A small spectrogram VAE, trained from scratch: 4.61M parameters.
Rows from block 4 of the encoder of a small spectrogram VAE, named by matrix and row number. Rows with one number belong to one neuron. Each number is 500 + 50 x the weight over its row's rms, rounded and kept within 0 to 999. All counts start at 0. Numbers have three digits each. After the name is the row's rms in percent of the matrix's.
After each neuron's rows are labels from the 100 clips, of 14976, where the neuron reaches its highest value: "responds to" is what is common among them. Only what is clearly more common there than usual is listed. The data: babble in 24 made-up languages, each with its own sounds, syllables and stress or tones, from a formant synthesiser. In brackets: how many of the 100, against the usual share in percent.
# fc1: MLP up (encoder.blocks.4.mlp.fc1.weight, 576x192), inputs 128-191
# fc2: MLP down (encoder.blocks.4.mlp.fc2.weight, 192x576, transposed), outputs 128-191

fc1.358 106:543519656514518433491579481455444481484626546481472528485526467500422543605509587486545476479360507485471429435572520479407532577517570499456470407481453445538459462512556527477489542502483527
fc2.358 081:510457526518429477537467565514514435495461512439575553553480524510526528523567417509445504481448461514439455488522528501588508518509517601465455509534487499402489523506367451509526427463533585
responds to: voice: child-like voice (85 vs 24.9)

fc1.203 109:560519483524461475464503439487529456556475596611511485492439485510556491510379458507482488436500525505507616443455511562435443528355462550510473481498500520394501527431548500515432497503518446
fc2.203 123:465467552498496434500530449514482541591510467444574565448513562505547480554531422488434531568536517545527459499436475505500538508524484418433533412483526531499469493491491489458586518502482500
responds to: quiet level (70 vs 28.9); thin (high-pass) (30 vs 12.2)

fc1.346 099:477475562508436460462373466448488534492500454461402498521440586547464438521462600544465477446537579536491469632543512520553462507491532459436559520451472477465478462484477621499619567627489492
fc2.346 096:482493432580583473560552588564612496499469467562526535529504448473443468466502470472497525525508625494500504530451442569473498520504515538440558564578588506489461571544466499652466389471429526
responds to: clipping (26 vs 7.9)

fc1.38 120:449457494545485466467499492614463479502565544550476491512538540593556555502438465581527436444435453562480438555481298513499474554439484477624500466489533473529386447569523425469543498540424463
fc2.38 116:460499503420572481501520537500503507543523507463444443548455514543521494517548589351472542569465483515479526509462572589511563550539527627468557420484486514436510492458534400414507505496515516
responds to: quiet level (62 vs 28.9); voice: high voice (55 vs 25.1)

fc1.407 106:544526529502482621474531422472449521515454469514530539476492432554584484418446454537562514548491509550512530477469495547418375397480521449458486505514549494570540544488481483503518604581589461
fc2.407 103:475502507539526437452545694467500568416490416482491498461480555507507556371541621632487441404454471567492490476477463573524565492462508555462430566469515434469463486530482508543527501454594505
responds to: clipping (56 vs 7.9)

fc1.496 104:558489548518489556497642577475516531511448499470559533372508447449463526488586526468492504419550471672418551527499559509550563463384512457481472484446494444470515530457512513507447364491553518
fc2.496 093:505509584515554444483499554411525487584472486494455491591486430452399550516492514451507489469464545483501494492442454480511484568483525538533545384533495565516583555515477574426468576526463426
responds to: mains hum (68 vs 12.4)

fc1.259 093:619511424513550580526462499540556469461480581520530409494415470508410466527445545484440552494486431492434544439597496483528493567476471538511545518474525532454426466466476510531388506528543574
fc2.259 084:504505512563573412476505599537502512521489531547400554506477527453481529519521406453481433453526479593497466569473455469513493518392499478542557472407514488474449480519408440440542502541461442
responds to: mains hum (38 vs 12.4)

fc1.542 091:586351446495495442537532500610592552545456577518555488524395432456635373536437558497514523418495507571580474529560589343446496470565555590491615467519454488513568441486527515474521397472510547
fc2.542 084:513570479505473506468489487540487495415544489449498569598607459501482443515506570463570492479494496402460519535556481568552454572536471482547414436467579503557527522575396436516482536493620428
responds to: voice: high voice (61 vs 25.1)

fc1.284 099:540579392556577493418474564536446469376468517551523493504525497473466506483414516520457631537526482516332510542539553495478491601487489493500495420488557535426479465506564450507448560488493576
fc2.284 088:496420473557412551495494510525468517541467463443433520460509502526553545537526494589531535467527503533549523562538502529435531495415475477541600502550433543474430523474523452368513504502532452
responds to: mains hum (78 vs 12.4)

fc1.468 102:551607467511563566455540493431445496457476498537505579460505428658507480527508514537541541500437449547536461444495469561500467552480521490588507463512472591564438437502473502535542604514400494
fc2.468 132:507523484542526545456548452492412549511548568507501472459499512525556460326533528573565485453515503510544513492534462465518459453460479552474545613537533533412464540448539540431415496524445454
responds to: /ts/ (43 vs 16.6)

fc1.318 110:527542466424507467421544468551476520534404513499493509585550529539545563471446482589518515534508447374448466419518461427511408458431539476480470498555486457385477493466536533477500542492359569
fc2.318 116:466396561479445522549450514506457424491517519489522517538513463447526438456546499434496477567506557421484511530556473464494485482532483394492522549507495559563517502441492443494536547507580462
responds to: voice: high voice (70 vs 25.1)

fc1.208 081:581538502532503465454444490569448474578489513489538453477463501425460536569539425431528455507470541489529562499462593529449520556442488435453531638415524577570485448516612519515483487523476520
fc2.208 075:449513470493396482557497553537554471520437447509582461468565525531544476508480393413502543495584488554484530556450450514562546484555411571545552517527574536504598605475481510566469487511511550
responds to: quiet level (62 vs 28.9); voice: high voice (55 vs 25.1); thin (high-pass) (38 vs 12.2)

fc1.295 094:438541497510559430488496542506418598449499538480509539399488431521456476493468353519548498579499558485526416511476531469511500439510518428544486509424388460590419502557464497507540538529454500
fc2.295 108:504532467578418513523476466509500476539446549525511557480500644449475538550536494598502457472455521506491497558476490581499466374449409542457558661490461451546446482479504532428507567535471571
responds to: clipping (33 vs 7.9)

fc1.145 113:512520463518490556525514571521497503535467460511452564624472490506436549523567434500438592538492488468487615607436480471465508551565430549551473496635456474477457580603574595526414459543497494
fc2.145 133:498440430445549511507475425435547519493444573478473559494497482522538449484537479508515518522445581484520504455479504505579458557481481523517521426483496458511511493470591527403425494559445506
responds to: clipping (29 vs 7.9)

fc1.80 092:478479450510507537414472532549532541457526527490483490543576454449494449518473500498491569524463552587497599565547489454529455517520423503432548651479479535650437503600609520478433495554460587
fc2.80 074:507545558430529518539597315566441434480476493464552448532479544492566505529459594382490401483524475506440415517548442415408457490463495538475409428525439514495463552542500606376567421443528525
responds to: voice: high voice (69 vs 25.1); thin (high-pass) (58 vs 12.2)

fc1.478 109:443578476568518556565425526512484489479467387393518447477557468456624444488500502511452465474614459469474511489422541502501458463448604613514543558465498583519456621470536548492533544563495532
fc2.478 116:537438434476382503530523509521491510437519455532471427463532533535423506430423504473546548500454535558553501486535525594506507503507470505502492422453539521522476473522483528462448453435532489
responds to: voice: low voice (56 vs 24.8)

fc1.533 114:504541526468488487527467495439464516504531595541506585457580465528427489587561518464464446479517490456526427424446415509445463493478503528409542453532523473369460560571457556459464491434585490
fc2.533 116:514502514553517550471563599492523502464514582505554448531464541505564482511510502538499478534466527441531559549550537528507450499367486391472548462505425589526525462483368510489509465418547543
responds to: clipping (54 vs 7.9); rumble (31 vs 12.4)

fc1.355 084:576502462496389432452466420441451545484547414457574451472461450505499453524547513502479524457529490524422540453486488532462538506413491525405500544493579533493528537435470472501457572637477433
fc2.355 091:500476550419561445503567530523499421640550525460518520429541486542439451514450360477501520517471469430524535499417522501547493502512487564518483475481449522539461466502502485494512417407450568
responds to: voice: high voice (59 vs 25.1); clipping (47 vs 7.9)

fc1.250 096:504522524451411478608489528561469582467412479481551456500491490545583512481490452456445523432523514497487543511462520548447402462516531554593500509463580490493491508433431475413575487491557438
fc2.250 095:507495514440554576442548470496495532561529420439460440438508503505523546473449506472471547506526572575486603474485508563525503444494449484503432489538470522491468521563502522455558523541496522
responds to: quiet level (66 vs 28.9)

fc1.479 100:583465558467490487483556513444454454490574524493553453357396500547457561417464539485469441365582538478502449529530566536593432511531479472476456421467507379522410643496524515430535482563443460
fc2.479 081:525466438584376511551545531467480473525474504462555557455518512530594525481498509530520610482449529511437479410496449566534443577530535482543432529596502450438559482486458521544488568478466591
responds to: voice: child-like voice (74 vs 24.9); mains hum (34 vs 12.4)

fc1.456 102:585483496501546477452521553550454505570408564498540489520427466576485494490556550540488422573487481560428506542536526411593464581573501488491441491538486414547391501481485496432510516538446502
fc2.456 142:454479473468507492587483475508497517520482561518545354477523487497511516464529511438567510448502565499541536502500570541494480518513475418481524536543448424475515417447440701528455509557523438
responds to: voice: low voice (59 vs 24.8)

fc1.575 097:483453427488449577499542490599455505474463556427452507555461526516577495530504505452440464463560493542523591577523486504474436490527382526568508528533516410521478552393514466511565547469521520
fc2.575 115:461532463412558501533439560517482573451467522418583579421410622530519516457487464542494500564468504469473475572558502515516472534470543560478521523476512524574491467499514485568528545545554541
responds to: mains hum (30 vs 12.4)

fc1.427 092:512518465445521508497505543481548455482517531560523461437549518543516566480510489537529489505425556550562530531396468594512423439451449463503514532489466496514565544418530406508559427450481435
fc2.427 074:518553453516506501468481587418525476545422481389551558503466516506443521480571451429476534470453473484502461525466559385584542499535509541479489570567537498578495451555547563381474525584565494
responds to: reverberation (71 vs 34.6); voice: deep voice (58 vs 25.1); rumble (35 vs 12.4)

fc1.399 083:482431481487521497424477497542491431605480459567451505448545460610564480483453532457549547511484535462494452429514519451574516507418474527481557535504517492484527475466442499614567487463413562
fc2.399 105:436560572499496532567456464520470537510538512444560453413515574527502452431544528640514482462510539483510472556495513489487507467454568601457507547505476537481376522490565476497487468531396509
responds to: reverberation (60 vs 34.6); thin (high-pass) (31 vs 12.2)

fc1.72 092:461460549483487546506602516578473565473671511476431446553608449525513484527541458528480461457502501447518532489528582443507518502587512513419490509448541485616493539505375474535476556499552494
fc2.72 087:507575484556545478467473521491516513577442505422478589568483480501507422504487516384500553460504440477491502476516415484502575417442538574518537497484437464395465546534595452448556470545639547
responds to: reverberation (62 vs 34.6)

fc1.499 090:528516555493491587517483527556431499516520521538531505458328403494510510393558490523614542562428458504507556525477455440489569618468468497443405330428422542474525462509527538562478398527516504
fc2.499 100:551493629493478483483551435463544459455511565446512491467583554430576440632469543438500489467551482589515509476452608506522520597463450518542499637477525508603507488568432534541477471501552532
responds to: /ts/ (37 vs 16.6); mains hum (34 vs 12.4); clipping (26 vs 7.9)

fc1.514 088:450531493537433483541593538460518542473440523466511451550536520400488501536468523453518554570509472512458573447433465515463485565596500497516570581470465457528469499473586471516426499482519518
fc2.514 091:483553482496513509534469471445466480545479496421488572523558477494464479498520514534566496514451553405497488481473470422481515496427551464503474436545528563503424508542407397462533541556461500
responds to: voice: low voice (53 vs 24.8)

fc1.173 096:536523579593457511397511522496585595505710538452519509511597499510516494481538492596517461492560563499442487551488471507477432499586483559513363520469480531552542525536483498599514490452552511
fc2.173 079:495444489534508468556483532465516550557538516480455416470463495503480498609450475475489523478539440470448530440456520474429569459466480520478522481574478536469555530477528540437432561557400457
responds to: clipping (28 vs 7.9)

fc1.574 097:422362533547513421409478507474476533571520543471373585504546408447448496424535573507440423560473490538443549537396544474440509583459478388505553483483543584531471557507452473435471510460527513
fc2.574 094:541577458482516465462452375487523511475542527590529420448467565488459565392498512498492459477507507544593492575532445478465455508490467539532452479426410548534458491480530538511460498489478463
responds to: clipping (30 vs 7.9)

fc1.401 096:488490554488453480511418431525525602539538513464492524486563644467450485476568538518470470512448485359469444421453591488426451518507532521443483467542498485500499577443642495501418481503478461
fc2.401 106:493555498504549550498497530471511525498450535513573482520538470530526444410550424636461539529471466530534528482545490522425449466517485445531438438544360611595494482491547542562501497512560461
responds to: voice: low voice (57 vs 24.8); clipping (31 vs 7.9)

fc1.457 111:438534527452551493579457579468486549509494525492471506607441503459433404514459479420491414513518510500472455452448530472378515459524386487411439449588375459500502498506544484579469454532468452
fc2.457 087:465447497586466553447521360497512414443541496441521438582549541507497497532517487456530490466521515482531471486460496430442499545508501639561574542552568540420581523451489535500473508485433523
responds to: mains hum (76 vs 12.4)

fc1.261 095:559480396510464476466485466501424462469438498491577552411508563498511435538485437607463477535458514415471523542593549559519480525532574460527604478585565567506466492478534519567490444522455511
fc2.261 086:519494545565488498488461489504513444478520502505485430536528597540448504526473576518563494541515464554562489462500497503464497573475469598547483485446444440525595480485419540407500541448617511
responds to: voice: high voice (83 vs 25.1); pink noise (31 vs 13.1)

fc1.522 083:436418559457559498417566429489530492507497471475525508530477540566513504575490495552554466537511548392493465460555508449468479410451499535531466494600499488540544521497572583525437516525513466
fc2.522 083:426568524514480514550465584545549586593566530490410510533527558518468513526534517538508601526504457502493492507544491570431530549579505581554529430377541488439474543624525471537556464576557594
responds to: voice: high voice (55 vs 25.1)

fc1.78 095:513521520457418559417574536513543455390489509481569524526486508435503505520454515377473592587533487443513440465441509440489595496451550479535483532491483520547446454416471566506407509533516496
fc2.78 102:464472523535518534498530402475495488507508486444555535615525541462472472535460621492443449496493555540453467447457485585490458449426461481490515478458509436414598498516565463379500583508552565
responds to: mains hum (35 vs 12.4)

fc1.524 086:442508521563535388478528526443461423449449521561571427468549517515551504514505510466513514528455491479509508450490530642486468502451532514381514512538371494451542461471565459496540556573514508
fc2.524 143:523492610494564528457506399476478503489509511521485565595465458509537456489473407623431482498514404478437494478443503487569501427443500454503485586524524518449448469515443449520480385506551545
responds to: reverberation (61 vs 34.6); white noise (31 vs 12.1)

fc1.545 097:494497562445457457491552459497600512531467458465548550480515480461464539374551518577514535535452456501484497434510492438462542521521409413425489507457456566475476435527490474508448425576471448
fc2.545 173:449508513468492414430515621447466501494437466467519545521557466535533447481472427612496490474536470436504497520504520468417490467467512520533446332524507433509476492492500532526612529438436530
responds to: reverberation (60 vs 34.6)

fc1.308 104:529470498551486445555475541480492502501397512445451525568501496517429444311522454535461474456508483503550431495517498440618495469602517460514452529519471491491630450452471470467491497467481507
fc2.308 110:522509596469515529536572505409565523446495533472381465476429523476596546533492541621475547469466589433479529500400445586512521510511484567429447522594566491592526508488589527572473509449469481
responds to: voice: high voice (61 vs 25.1); mains hum (32 vs 12.4)